From a checkpoint of a small spectrogram VQ-VAE: encoder patch size [8, 8].
Rows from block 3 of the encoder of a small spectrogram VQ-VAE, named by matrix and row number. Rows with one number belong to one neuron. Each number is 128 + 32 x the weight over its row's rms, rounded and kept within 0 to 255. All counts start at 0. Numbers have three digits each.
After each neuron's rows are labels from the 100 clips, of 14976, where the neuron reaches its highest value: "top examples" is what is common among them; "band" is the frequency band that holds the peak. Only what is clearly more common there than usual is listed. The data: struck, bounced, scraped and rolled objects made by modal synthesis. In brackets: how many of the 100, against the usual share in percent.
# fc1: MLP up (encoder.blocks.3.mlp.fc1.weight, 768x192), inputs 0-191
# fc2: MLP down (encoder.blocks.3.mlp.fc2.weight, 192x768, transposed), outputs 0-191

fc1.665:128180128108128198128144128090128060075171085093194128178128128128091128128128128073128128128052128128128128175083190128023128128059128176047128160128170128080158128207128128100069128128128128103128128176128182085084048128128164128045082128128077128128128128128128128092153128128128128128070190182128128185128128128128128100128128076128099164128128085064128128128128097128128128128166128128128078128128128100225128079128080092108128128128128128128128079128128128128128128128128128128128128128128168128164082128128128128128163128151128128031128128128128128206128128128182068128
fc2.665:182182128123204181128082128056128128128128128109128128128085094128128128171046126128128128128062128128113128128128193128128128128128128128146099117201128128107068175108135205128094128128128128131128128128128128128128101126128128097128140128158128185128128186128128128128128128041128128128086196128161128164128207128128072099092128122128128165178066128128168142128128128185128128169077199128128119128128128079128016136142128128128128150128128128140087125128128156128092128056088128128128128244128177128214128128070128091128102128207071144128128128163198128188128128128128126127
top examples: small (61 vs 33.7); bouncing (44 vs 20.1)
band: 0 to 250 Hz (74 vs 12.5)

fc1.246:128088128128128128128128128128128128128128128128128128128128219023186128097065128074128128128128128128128188128128128128183128128128253128128128072128128128128128128128128128128128128128128128128128200032128033128128128128128209128103128128128128128068042128128128204128036128128128128128128042128188128128128128128128159128060128128128128128195128128128128128128128128128128128128128128128128128128061128184128128128128191128128208128128128128128128223128075128128128128160152128128128177128128128128128128128128128128080093128128128076227128159128038141128128128128149128177
fc2.246:128160128160128128128128128128128128128207131128128128128034047128181128184124179101128128128068147128157094220128128174128128128128128128128128069196177128068128128085128128128128128128128128128050128128096128128128128065160128105128128179128128128054128128128128128197128110128128128073191128107128128128128128128128128128128118128128089179045204158092132187128161128183128128128128128128128128128128096016202186128128128128097128128128230128128128072162207128128128128128128156128128128128151128158128128212128128128212128128177128128128128128178184128128079128128128128128
top examples: one hit (54 vs 20.3)
band: 2000 to 4000 Hz (56 vs 25); 1000 to 2000 Hz (33 vs 12.5)

fc1.585:128128128128128128128026128042128033128071128128128128150128128128128128128077086128128128096128216047128128255060128128128128128128128128029128178128192102128210128128128128060128128128083128128218128128128128128128128128045128128073128128128177128128128128063128128128128128209128128128128128059128128128128128065128128128128128128141128128128128128128128091080128128128128167128128128128117128159150128128128128128128128128128128128204196094128128069128128109210128082128128128128128128145128128128128128128128152128095103041128128128081128128128128155128128194146181128128
fc2.585:210230128128128128128128128128128053128128177128128087000128128128177128128128128128128128159128128128105128058128128128128082128128000128128109128243128128128128128128072128128182128128128128128128128120128095166128218128128206128128203128128128128128128070128128113128128128180128200128058128128128128128128128128128128128128128128106128124128128128199128128128128128128128128128128128128045128128128128128151073128131128225128128175119128133128128128128128128128128128128087128128128128182128128128128049143178128128128128169128128128073128185128144128219128128128142205116
top examples: rubber-like damping (51 vs 16.9); thin (high-pass) (36 vs 11.9)
band: 0 to 250 Hz (77 vs 12.5)

fc1.257:128151128014128128088097146228128128037100128128121128128089203128107150128071097128206128128091128128128128128128128125087076080192128102128168128158128128128128150128188128128128128128128128245050162128128128128128128029151128179128128128128128128172128157128128128128128077217128128128128128128128128128128079128209128105128163215109128128128128128128128128128109128128128128128128145128128094128128184128172128170198128128162074128190108128128128128128031128128108128055128080201165128128110128128128128128128128128128128128128128083123161128174128128128128166161128112072
fc2.257:128128128128128218167128086128128128128061204173099128087171128128079125128144169128145085219128128128128128128128128171128130128128097128128092140111112128128150128128128128128128126128128151128175128128185128128161128128128128128152153187103088128073052128128128169128128128049128143175128128048128229184128188090128128113128079128142168128128128132250128128128123128109095128128128107128052128113128128101128128128128128100128128206128128128061128128038192128099128128128143204051128128128128128096128029128211128128128202128128128128128128128128097128128128128088128128146
top examples: small (62 vs 33.7); scraping (44 vs 19.6)
band: 0 to 250 Hz (92 vs 12.5)

fc1.90:044024128035128172078128128128037057228045128128181128107128161058128128128075128128128128128128128128128128219128128128128128128128128128128110128128128128128128128128162090128128114128076128128054182128128128128128204128128128128128128147128128128128128128128128165128128128077182128128128128128164128128128128128128089128189128172128082128106128128128128059128128064128175128128128139059162090128128128128128128066204128128128128102164094181188128128128128128128128128128128128128083128176074128128128128128128098128026128128128128128128212128149128181054128128089128070128
fc2.90:128166128128128128128128128128128128073128128128128128128128094128128128128128128128128128128112128094062128128189217090128132128128128128128128152162128128186128151032128128143128092128128128128128018128128128128128172128020128081128128212128128180128128128128128128128128128128168128128128128128128128128069128023138085128128128128128128100128188128163092128128151128128221128078128128128128128128139069197128128128128056128128080128128128128248128069128128147128128128056128128128128128255121128128081128128181128128128128128236128128127128119128128128128128128196128140160
top examples: repeated hits (71 vs 19.9)
band: 0 to 250 Hz (79 vs 12.5)

fc1.527:164128128137173128128128128061044128128128128128128128128128128171128194128128182039128108128128128128186128128128128128128128128099128128089128128070128128128128050128145128128128128128165128128092128214128128151128063166128128128128128223128128128192128128066128068128128128128128181173128128246128128023128165128128128128128128128128128128128210128128128173128199128128128128112128128128075128128128070128128128128128128089128205128110128128128128221178128128128128128128128128128128128168128128061128056128128128128024174049128128128128128128128128128128128128128029095128
fc2.527:128128204128128089128128128128128128128208128134128128128128000128128128088128221128128128128128128128128128128098128128128162128128128128128128255128101128128128070128128128128128128112128128128128128128128128128157128176128128128128039128128128128128128128110179128029128128160128128188128128128128128128128167128175000128025203128079128132120128128128128128120128128091128128220165128128128059207094128128128128128128128128128204128104128128128128128128079107128128128128128128051128128128128128128128128128128128128128128128128128110128103128128128128168128128090128169206
top examples: bouncing (57 vs 20.1)
band: 2000 to 4000 Hz (57 vs 25)

fc1.551:128098128050128128128128128128079128109128109049128200128128128128128180128061176128128128172100098128128128128128074128081096128201066128160128128175128128066128109074248128128128128128128102128128186128082128128128191128255128128128097128183128061128128128128128128128128111128128128238148048128128108128128128128128128060128178128128152128128128128128085128128128128194106156128128128128128128128128184128162128141128128128128128065128123128156077128128128128128128128128128128128128128128128215128128196128128128128040150128166128128188128128177190128149053128128128128128
fc2.551:128128128128115128128128128068236128128128128128128128095128128128000128126128128116128128128229128227079128128158128128128128128206153128128210128054128128084128181128128128128168128082128128128128128128225128097161128128040128170128128128128128128128128128128128159128128128128128128128128128082180132128128179128128128128128128087181128128128128128128159148128052128128078128128177128128037070128128120169128131128128128128128116161128121128128190128128128128128128023128128128148128128128128128128128128000154128128128128128128128128128128128128135128033136074128128128149
top examples: clipping (37 vs 7.9); text has "clipped" (37 vs 7.9)
band: 500 to 1000 Hz (37 vs 12.5); 250 to 500 Hz (34 vs 12.5)

fc1.535:128128128128128128128171128218191000128128128096128099128128128128128172128128128128128128196083167128128128128128070084128093168158236190128212157128085193128128127169184128128128169070067128194128128128128128128128229128128128182128128128128128128128128128096128128039128128128128128086128035128128128128050128128064128128190140128128128128229143128128045128128128128128128128068128128128128128194128128160128092128128165128128128128119128128128098083128128128128128062128128128128128065128128128128062128128094128128128128128128128128128128128128128109128174128152128128128
fc2.535:128128128043128070169128128128128128086128128139128120128128140128128128128128128128160111128128197128095128134085128183136128086182128128128128128128128169128128128050078128069112026128128128128128128128128128128128128046128128128128128182162128128128128128128128096226128128128128128128221174128129128107128128128128128131184092128005128128128091128128118128048128128128128090163063106147022128128128128128128128128128128128128059066128178128128128128128128154236128149099041093128128112128041128195167128128128128108128142180178128128128085128128128128207128128155128128128
top examples: small (61 vs 33.7); rolling (53 vs 20)
band: 1000 to 2000 Hz (35 vs 12.5); 500 to 1000 Hz (32 vs 12.5)

fc1.135:128128128128128150128044128158128055128128128030128128087128156068128128128073128128128199184128185128128128128128128128079062128128085202128128205161128128128128224128194128128128204183128090128073128128128034128128128128128128192128128128128128128075128218128105128128084128128152128128128128128192128128176128128128128164128128128046128128048128128128128181128128213128128128086128128128128128128128128128128128076128128128128128128128128128128073128128128058128128057128201128128128128128128128128128128128184128128059079078128128107128128050128200128128128128128128128128
fc2.135:128128128140128128128160128128128128128128128128184128194229128128057153128128128128128200128128128128128046103066128198128128128217128198081073149128128128255128128128128128128184046128104128128128165088048128128128218128128128128128093128128128143075062128128128212128216128128128128128128128128128102128128128128128128128128128128128128128128128128128217128128103128128128128128128128081128128121128128128128180128128128076120128128128128128128043128128128128128071128092128128128128128128128128128128128128022128128128128128128116128015080128078128087128128179128128128128
top examples: repeated hits (70 vs 19.9)
band: 0 to 250 Hz (71 vs 12.5)

fc1.267:192128128128128189070066128185128128128128128128164128128128083128128128128128128072160128128128075128128163128128128063128081128090128128088181128128128128079128059081128178128090128128128044128059128128128128128128128128192128128168128128128128128128230128128128128088073128128128128128128128128193128198152128128176128092209128128128128128128128172171128128128128128128128128162128128128178189086075128062240162128128128128167128128128128128128080128128061189128079128143067062128128074128172128128202128180128128128128128084055069128128128128128128170128128128128128065072
fc2.267:128047128059128128128128128180128128128129128128128128128128102128128128128128202047042128128128128128128128128128128128128128128128128042128128128128128128128128128128128128095128128128128103128128128128128128128129128128235104128128112128149128128128128128128107128128128145187118128128118128128128128086128128128128128218128092128128128128128058128128115128128128128128128217128128138086014128128128128128212128128095128106128189128128128165128187025128166128128128128128213107128128128128128128034222107128128128128128034229016082128128128128128128128128128128128056128180
top examples: repeated hits (79 vs 19.9)
band: 0 to 250 Hz (78 vs 12.5)

fc1.559:128128128128128128137116128128080084128128128128128128113128128128128128128128128097128128128128128148155128176128054128081128128128128150128128128128128071191128128128128128128128128128128128128128209128231128128128102128047227128128132128164128093067128128128128030128128128128128128131045128128128157128128183087128167089177176128128128147128174128255128128128128128128128196128210128128128128128061128128128128128128128061128090128197153128128128128128128128128128128128191128128155128058063157128128032128154049128061128084128128171128203128128176128128128088081128128073
fc2.559:063128093128128035128082128128128128128128081128103128128128128128128128128174128128128128128128115117128199128128128128128128183128095128128128128111184128128128128109082090128128128128128138060224099128110042064065128128128128128128128128172128158097128128128128128000128128233128210128217128128128156128128128128128128128143182128128128141128128128128128195128107128128128128167128061128128169128128149128128128128128086128128076128128128128128128144041128128134128128236128116128128128128128053128128128128128128096128234128128156128128128172128128097128128123128128158128
top examples: small (67 vs 33.7)
band: 4000 to 8000 Hz (70 vs 25)

fc1.434:128093128062128128128053128128164128053128128079184128128128128128128190128128128128186173099128128128204128179157128128128128128128128158233128128060128128064128128128128077128069128128128128151128199128128128128031128128128128191128059128128128128128128128128128128128128135178128128243115128114097128187128128128128128128128128128128128236205175128128178128128201128201090128128128128128128128128094128140175099128128128128207128128128128128144066128128128200128128105128188128186128128128128128128128128128091166128128128128169112161128128090128128128128079215108128128070
fc2.434:128128128106128087128128150128180128128128128128128128128128221128128098128182128128128128236128128128128128128162128128128095128160168091128128128028196118214128094128128128128132158128168132128118186128163128126149128128128128197128114128128128128163128128128128128128128128128128128154067172128121128128198128128128234128128174128128128128128128128094128128128128089128110119084128128128128128128025128128128083128128120128128101225128128128128128128128128128128099128128200009128128128128128128128128197005128128128128160128110160128255128128128128128128128120082128211128
top examples: rubber-like damping (58 vs 16.9); action: repeated hits (54 vs 19.9)
band: 500 to 1000 Hz (33 vs 12.5)

fc1.530:128128164128128128128128091076040128128128128091128128050208128128128128128128128128128128128128063016128128128128128128128181128128128208153128128128128070128128179095128128128040128128157099076128128128128128128128128153128190128047128128168128128128128128057145037128128128203149009128128128128201128128128128128128128128128061128058128182128128128128226128128128128229183133128128128128128128128128150128128128128128217128128128043128128128128128180078128128128128096128128151128128128095128169169128128095128128128075128055128128128128128128128128128128128128107128128128
fc2.530:230128128128128128128128128139129128128128128128128138128199128128128128128128128128128128128128128128049097128128128128128128043128128164128106128128128000116128029128128128128188128128128060128193128128128100220128128128171081128128014128098128116128135128128128128128128128128128128128128128128128128128128089128128128117128128128128128177128128128128128128109128082128128212128047069128039128034128128128090128128075128128094128065128128128128128128029128021128128128128128128128128128025128128128157128128128128128128128037128128128128128128128128105128128126128128128128
top examples: rubber-like damping (57 vs 16.9); material: plastic (41 vs 16.3)
band: 500 to 1000 Hz (33 vs 12.5)

fc1.316:128128128128128128058128175067128082128191128128128128128114143128128128128128128128128128053128155180128087128128128128128103128128078196128221128128128128128118050128128189128128202074128128128128222128134128171128128128128194071128128128180128081128128128060128048128128128128128128128128128128128128077066128128145128079128128095128128128128128128173128128128128128128128128144128128128128128073128128128128048128128128098128128128143128146128128128190197128190060128128128128128128128212128201128128059074068165128128128128172128128128228128167251128178162128128128084128
fc2.316:128128136128067128128128128128128128128128199128128083128128128128128000128128128128128123178128128128128128089128128128076128128071128128161128128128128213128128146128128104128128128128128128193152128128118171128128144216128148128128128128088182210153128128128128128179072128128128128128128128215128128128128128065128128128128128128163128128128128128128128128128128204128123128128073159128128080128173128128220128175098031128128072128095087085128128088051128128055128128128128078021065128175162179128079165128128128209128128128096128128128128144128142112128182128128118128188
top examples: one hit (69 vs 20.3)
band: 4000 to 8000 Hz (77 vs 25)

fc1.52:132080064128189095128128128128037078128128128085239128128128200128128199128128128166128172128128128128128128128045128085128128164128032128181128106128128128178128128128128128152128099128100128128128128110128078054128128163164128128159062128128128128128128128128128128128128128168163061225076128097128194128128090170128182128128191043128149128128128128128128128128181128128128128167128128128066128128128128146128128128128128184128128128128128128212128128128128128128061128045128128128128128229071128128128128128177128128093128074128128128128128128128128128128064116128128101052
fc2.52:128128142128128099128128128128115084128128128191180128128000160128128128128128128255128128128128128128128128079128128128128128128187128128202112065128128128128128128128128128091128128128044128128128128128128128114128128175128128081128128171128128057194128031177128140128128128128068190128128143128128128094128128187128128092128128128128128071128128128115134173128169128206128128128128128213128128128128128166128090128152128128128087128169128123128128128190128128189128197180128182244090128164122128203128128128128128128128128092128120128105128128128128076128063085168128128128
top examples: rubber-like damping (40 vs 16.9)
band: 0 to 250 Hz (90 vs 12.5)

fc1.719:128064128106203128103128209128128128128078128128155128166128128126081128095088204128128128128087128128067128152128128089128086115128128128128128128128071128128128128128128128128128181157128128038128128104128065136128121128128128041128043128128128128139128128128128147033128128128128091128232128128161203062110128177080175128128182128128128060128128128128165178086128170128128128128119128128070128128057128128144128128128220128128148119101083089097146166128158085128128059164128128128128187176128128128128023128128128128128128128128086128101128128077128128081060128128080128128
fc2.719:128057128055128128128128128219128128128128068128131128144128129128132128128128128128075128157128027159128097132180128101128128128128128128085128128128128128128128128072128128107128128128128091128128157128128128128043128128128128128128119192128191128128239170128128128128128128128128122128128128128128128128128128128128128128214128208128128128088128128249128128128090112128242128032128132128128128128128128128128203128141098128128128128255128128128128128128068128199128240133117128128178128121128128152128128128112128128066128195132128128128157128128128157128128128128128128128
top examples: quiet level (60 vs 29.3); rolling (40 vs 20)
band: 2000 to 4000 Hz (56 vs 25)

fc1.291:187090128051128072128128128128128097128072128029234128131195128079128128128128076128128174128128067128128128128128168128073128128128128128128128194128128128128092128128128128128128105187063128161128128128128128128161128128128128128128128128128128057128128128128128128128128128177128174061128108128128128128128128128128128167128128175128128128128109128128195128080149128195128128128128128128128128128128128128128207091155094128070254128046206128128128128128058128128128128096128128128128128128185128146178059209128128045099173128128128128179128059223128128128128128128128128128
fc2.291:056128128128167255128128128128128128206193128128128036064128128128128159099128120128000128128128132128128128212128111066128137128128128078128128128046128128128128128128128128128128174128128128011128108251128128067128128128127094158149128131128128046128128128077128128061128128128128128128128145128128169128128128128128128128128086128128128163128128128093128128128128128128128128128184128070103128097172128011128128073128092128128128179128128128128128128130128128128128128128128128128083128184128128145077128128149064128128128078128128128128128128128128128128128128128128128128
top examples: steel-like damping (60 vs 16.4)
band: 2000 to 4000 Hz (62 vs 25)

fc1.324:154188125128128082128128128128128065179128128067128128159128128128128128182128128128128128128128128071128128128128128077081128209206128128028128128051128128128128128164128128128121128167246128128128128081128128128111128177128128128128054128188128062128128128128121128093128128180164128128071205128128128219128128128208174128055128128128128128128128128128230128128085128178128255128128128128128145128128128128221128128098132195128128128128128128128042123128188128216128128137128128128128082128128128128128128128128128128128128128128128128128128128128085128128128128128128128128
fc2.324:128128041158128128128162128128128128128155128128179128128128142128128105128035128072128128128128128128022128128163128128128128128091128139191051110128128128128128062128095128128128128213128128128128128128128128028128128128128128128128076128128128128128128128128128128013215104128128056128128128096128128128255128128128128128128136076128128128128128128096128128183045128128128034128061128128128128128128128173055068128128128128128132128043128049128128128128206128128128128128128128128189092128128137128128128128128128095148128128128128128128069128128128128128081128128128140128
top examples: rubber-like damping (44 vs 16.9); mains hum (32 vs 8.7)
band: 500 to 1000 Hz (49 vs 12.5)

fc1.451:128128128128128128128128042128079128128128128128128226211191070128128128128128128073181128128128128128074128201065128128128128128128128185195198128075148128128052128128128128139128128128172128128128128128128128128128128128193128128128074128128128128128128197072128128202128128194201053128128128148210128128128202128128203094128128128082128205128159128214149128128172128128128128128128128059147097128128128128128128078128128128128128128128128070128128128209128128128128128093128128140204128165194128128128040093128128128128128128099128128186128128128128161128128128091128114128
fc2.451:128128128158128128128196128128128210128128128181128088128128128128108090128128128128081128035052128128158128128200128168128128128128128128128128046128128000128128128128128128128128128128128128128170128128128128128128128128128128128128128128074128128128128128128162128128128128128128128128133128147111128128106063128128092128128113128128128128213128110128128128128128128128128128128175071128128128128128128128128230128177128128128064077128128128128128128128024128128128255128128128128128128128128128128039128128164128123128128128128128128128128128128011128128128128128128206128
top examples: steel-like damping (67 vs 16.4); size: large (64 vs 34)
band: 4000 to 8000 Hz (95 vs 25)

fc1.734:128128128187128128065020087080128128128128128053128157193128128142128221128091128128128093128128128128128128162128128128128128128136128128078128128128097128128088176128128128128128128128128128128128241097128255128128128128128212126128128128185128128059128128064128162128073128094179128128108128128192128128128128128128115128128128128128128152128128236128128128059128109128128184128128128128128128128128128128094128128250128059128128128201128191057116128144109162128083128193128128130128072128128128128128128128128128097178128128128128128128128154128128128128128128128179128128
fc2.734:128181163160128183128128128128128128098128128128137102128214144128128103128128128128128082128128128128128128128161128128128086081128129128128128128128128041128128128109079128128128128117128128051128153128128128128128128128209134184128128128115128128128084128128128128081128128128128044128162128077146072128128128128128128128073129128128128128128145128128128128156128128128000111071128128128128128128255091127128086128004128128089128128128165128075108128099128000128128128128128128128161128094160128128128214128128128128077151097032128128128160128128128128128128044128128077069
top examples: steel-like damping (73 vs 16.4); shape: clamped rod (50 vs 12)
band: 1000 to 2000 Hz (31 vs 12.5)

fc1.278:154128176128128128128128128160128198166128128128128070128079128128200128183154033183183128128128179167128160128128189184128116128231128128128128081103170128086178128128128128086128128063187128171128128128165128128128128074128128128128128128128178128128128128128128128136128180128177128210128206128128198128128128198128128128128128128037085128128106128189128128128188069128128189086173096128105173128128128128128128128128214128128166068128128128128128128173195128128128128127128128128128094128128128128128128128128128155128128128128128128050128163128128128193051092128048128128
fc2.278:128128128167128207128174128128131128128128128128128128128128128128128128128128128165128136152128128128128128128176128092153132128079094128172090128128128128128128128128128220110175054128128103128128128079128148182183100128128128128128103128128128128128128128128128128128120128145128211066128128186128132128128215128128128128128185128128128128128008128128128148128172110128128128128128128128128128128128128128128079128128128128128128102128128128069094215128128177128128128109192142000117045128052128010243128081128074162106089128091166128198094128128128128128130128128128128128
top examples: quiet level (66 vs 29.3); white noise (25 vs 8.5)
band: 1000 to 2000 Hz (53 vs 12.5)

fc1.88:128128128054128084128128093141192128128128111128128078200128184128128128128171102087175205128070128096168154128128128128142128102186128128128128128128076156128181152128195128128033176128128128222128128127128128156128128128188128147128202128128128128128076128128128036128149128128128128128128128128128149128128176128198128128157128162020079128128103128156078103128196128196128128128128128128128145128128128128114128128128128128128088091051128128164128128202128128222128176197128128163128128128128128128128128208128170128048128128128128200128128128128128128128109128105128128060
fc2.88:128128105128128087128128128095128128066104082094168128172057128128170116128078048128128123099128128128132069128077128147189128128128072128194172128149128128128072128128214128130152054128128112168128128059062128212128128128128165128138128128128128128179106128128050217128128067128128128040128128128128125128202083154128128156223128128147128128149128194128128128128199118182128130128128128135128071184128128223128159128128128205128128128128128128128090128128128128154166128128128128128128128128128128144128176165127128128038128128150128128128128084128104128038128128127128142128
top examples: small (60 vs 33.7); rolling (42 vs 20)
band: 0 to 250 Hz (85 vs 12.5)

fc1.334:128059128128198128143128128229099094128128128064128128128128128128128178128128049049128134107128205128128128128128128162128128109135183128128128128173154068128153128128128074155079128128128128128128128128128128128128128128128128253128128128128128193128128128128128128128128128070128128128057198128166128128128128128128128178128128255239128128128226128128128128128128128128053128128128128128128128128128128128128177128067128069128128185128128128128128128073128153128128069128081128128128197128095128128128128128128195128128128128173128154062128128128128128128128128128066128128
fc2.334:128115128246128128128128128128128218128128128128147145128128128128128128128128128034128128128128128128128111128162141128128128128094128129128128128128102128128185128128171088128185128128128128120128128128128128128128128135079128128128128128128128128176128128128128167128128128128128128128128128128128128128089128115128128128128128255128128128198128128023128128128128128128163128128128128128128128128128128054118128128128128128236128128014128128128128141128128128000128128128128128128128032103128128128128110128128128128128157031116128082128128128128128128128128128128128000128
top examples: repeated hits (63 vs 19.9)
band: 1000 to 2000 Hz (33 vs 12.5)

fc1.433:128180128128128128128128111128128128128060102128224128128128128128128199128107128082208128128128128128128128212128096193088128107128128209178209069153128114128128128163192175082086080128128128128128168208128090087128128171128128128128128128216101091128128128128128128128128059128149128227128156128128128128128128232128128092128128128051128128128128128128128128128128128194128215128128128168128163128128128164128128128128204128128128128128128128128128128128128128128128128128128128210128167128128215128128128128128048128128128128128128128128128128128128128128043128084128128041
fc2.433:200128128105128173128128176200128128128128128128171128085155191128151166128128128110128128128128128128128128128128255128128128128128180128176128128128128176143200228255128128128128128128128128128128128128128128128128123128107128178128128116052182128128128115128128128138128128191128128128128128099128202128128128128128226128128128128128152128128128128173128128128128128128128159128069068137128128128128128128128128158128128128128060128128128128128161128128128128128128045128178128146140067128100128036128210018210128164128128128128128180128163128061128128128128128099128128128
top examples: one hit (58 vs 20.3)
band: 500 to 1000 Hz (58 vs 12.5); 250 to 500 Hz (31 vs 12.5)

fc1.678:128128187128128158128128169071128056185046128054128128128128185128128128164091191043128085128078128128128128128112115128128091128128128128128223188128128128128128128128128108128128180128128128062147128128128128128128238187128209099128128128089128128090128128052128128128128065128128053128128128128194160128179141188128190128128165128128029128128128128197128128128128128128128170128128128128128083222128128173187128163128128128128128128128128128150128109128128075053128067128128198128179187128128086144128128128128128128157128096148128128128128128128128128128128128082128128128
fc2.678:251053247128128128128128079128128128128128128092128181125128128128128175128128128134128174128158128128128153128128128128124128128128128128128128128128075128128164206128128205042128128128128128128102128128128128128168144128087128128128128128128128128128188095128128091128056128128128179072128128128093128128076163075128019061128128128128128128128128128166102128108128128128186128128128128128128128128048136128128128123128128128128059070128128243128128100128098218128128128128172128128128128128049128128217076128071128128128128149128128128128128128182128128185128128212128128103
top examples: repeated hits (45 vs 19.9)
band: 250 to 500 Hz (34 vs 12.5); 0 to 250 Hz (30 vs 12.5)

fc1.42:128128128098128103064128128128128149214128128047156128171046128128128128128128128128128128128128128128214128202128128128128128128128128128128128128128128128128128128128077128083128193128128128128128089128128128128128128128128128128066128128128155171128128128128210128128128128128128174128184212128161128128128128128128128128145202128189023128080128128128128128169048128128128128156128128083128128128128128128128186128222128128044128128052128128165082128173037141128128128177128128128128099128063128089128128198088128128150128176128128128128205128128128128064037145191128063128
fc2.42:128111128128170128128128128180128128128128128098128128128128179128128128128128128128128128179128063128128128128157128128190187103128128128128128128041177128251128128162083084128128087128222128082128128170128128128058128128128128128112128128128098128128128128175069128203128115158190128128207128128062128101128014128044037128128128128128128128128128043128128128079128128128128119000128090128128089112128128159128128128128128128128128128136128080128157128082128128128209128128128128128128128061128128128128128128128128099060128128128128128141128128069128128115128128065128128128
top examples: bouncing (47 vs 20.1)
band: 0 to 250 Hz (30 vs 12.5)

fc1.591:128128128063128083128128128128096128128128118128128157070128128170128152128168128098128128128158128128128128128009128128128128052128128169128128212159185031128165128192205121128128128128128128128154128209058082128128128128128128128128128128128128128128128128088128128128217128128197041128185128193128186128180102128128185060175128128076128128128227128128128128128128128128128128128128128199128128128128128177128128128128161128128128128128128128128128058128147128128150128128128085128128128172191129128054128128128128128086128049128128190128128128128128172128128128080128051184
fc2.591:128128128128154128203120128094128128128255128161128128128128128128128128128128128128029128128128128128037098128128128128128128128128000128196107128128120128128128128128128128128128128128023128128128128172128128128128128128128128089128047128128128105143137128128060128128128128128128128132128128128128114128128128074096128128128066128128119136128128090128128128128128128128128128128128128128128128128128028128128128066128128128138128128128128128128128128010099128128073128173060128079128128128128128128128128128230174108128156187128128128036128128128128128128255128128128128179
top examples: quiet level (60 vs 29.3); thin (high-pass) (38 vs 11.9)
band: 0 to 250 Hz (51 vs 12.5); 250 to 500 Hz (36 vs 12.5)

fc1.79:090087128128128128128128128128049128128128128128207128203128128204128128128128128128128041128054033048128184128128180128128128128062128128128128128128128050128128128128128128128128128128128128128044128128128128128088128128128128128128091128128128128128128128128128028083128113156128128128128128128128095088128128246128207128128128128128077128128186128128128128128128128128128128085128128128128128128128128128191128128128086128077128128128128175128062162128128128128128128128201128128063128224128194124128128190128128128156128128128145128181128128224191128128128128128052128057
fc2.79:052128128128128128128128128128128128128128085083128128025115128075128128128128128128128214128128128128128128128128128128128128128128093128238128128128128128128128128128128128128128128128128128128128128128128128128128128128072128102128128128128128128128128128091128128128128018128128128128128128128101128128128128060128128128128128128128116128128128128128128008128128163128128072227043091103128106128128023128103128128218128128128128128128128128128128088122128125128128128128015128128128128128128128128026128128129082128002128128128128128214055128128128128128128128128205232128
top examples: small (73 vs 33.7); closed tube (38 vs 12.8)
band: 4000 to 8000 Hz (91 vs 25)

fc1.659:122128079128128128128166128160128184066128128128128128128128128128154128128128128128128128128128128128128128168128208128128128128128202203128094128128087088128128128128128128097128084128165128128022171145128128198114018128177128128128128128087081128128128128128095128218128128180106083056164128128128128128128128128128196090128186128053128128128128128128128128042128128128001178128184118128128118039128128142172128066128128128128128128128200128128128101128195181181128128128128128154180128129128128058128128128128128062128128131128128128128175087128172128128101128128128128058
fc2.659:128128128128128105128128128128128047128128204128128128128128128081128128128166128128209128128128220062128128047128080079128128128128128128128128128102057128120128134128210233128128128128138128177128128046128149128128128184128128128128128128128146147128128128128128122128074128128128202128128128128128069128128128128128128128188128128128128128128096128128128111128164128128128128200128128128128128128128128128128118117203057128128128128128128128128128124128128050182128128128128128068128128128007128128199128128128128198023000051162128128128128128128128128128128128128128194175
top examples: quiet level (59 vs 29.3); rubber-like damping (42 vs 16.9)
band: 1000 to 2000 Hz (45 vs 12.5)

fc1.45:128128128153128128128045128128128045104128128128128128083128128128128212128128128128128039167128196128216128207128128128128128196128102255128128128212128128128128128128128128128128170128128071128153196128128128193095128128206128088128157128218128078128128128128128128163142095128128098128128147128177128128178128169128160046128128128128128128128128128128128128128128085128128128128150234128128128128078128128170128128079128128184189128128128128128128128128128128128128128072128128128128128128128218128072128128128128128144136128128128128128128071214128128185128128061128128128
fc2.45:128226128128128128128161128002128219128139128128128203084128128128128184128128128128128128169128128128128128128190128128024128128128128128128128128102128031128128128128128128128128128128128128008128157128217128128128128022128073128110128071128128128128128128128095128128128128128128128187128128029128128128128128128147128094092128213128128128128128128128128128128122128128077128128157128128128128032052128128128128039128128128128128128128128128128206128128128128128163065128128128139128119128157128128009164128128128128128128128085128092128148128128128128107128128128147128128
top examples: clipping (34 vs 7.9); text has "clipped" (34 vs 7.9)
band: 500 to 1000 Hz (43 vs 12.5); 250 to 500 Hz (37 vs 12.5)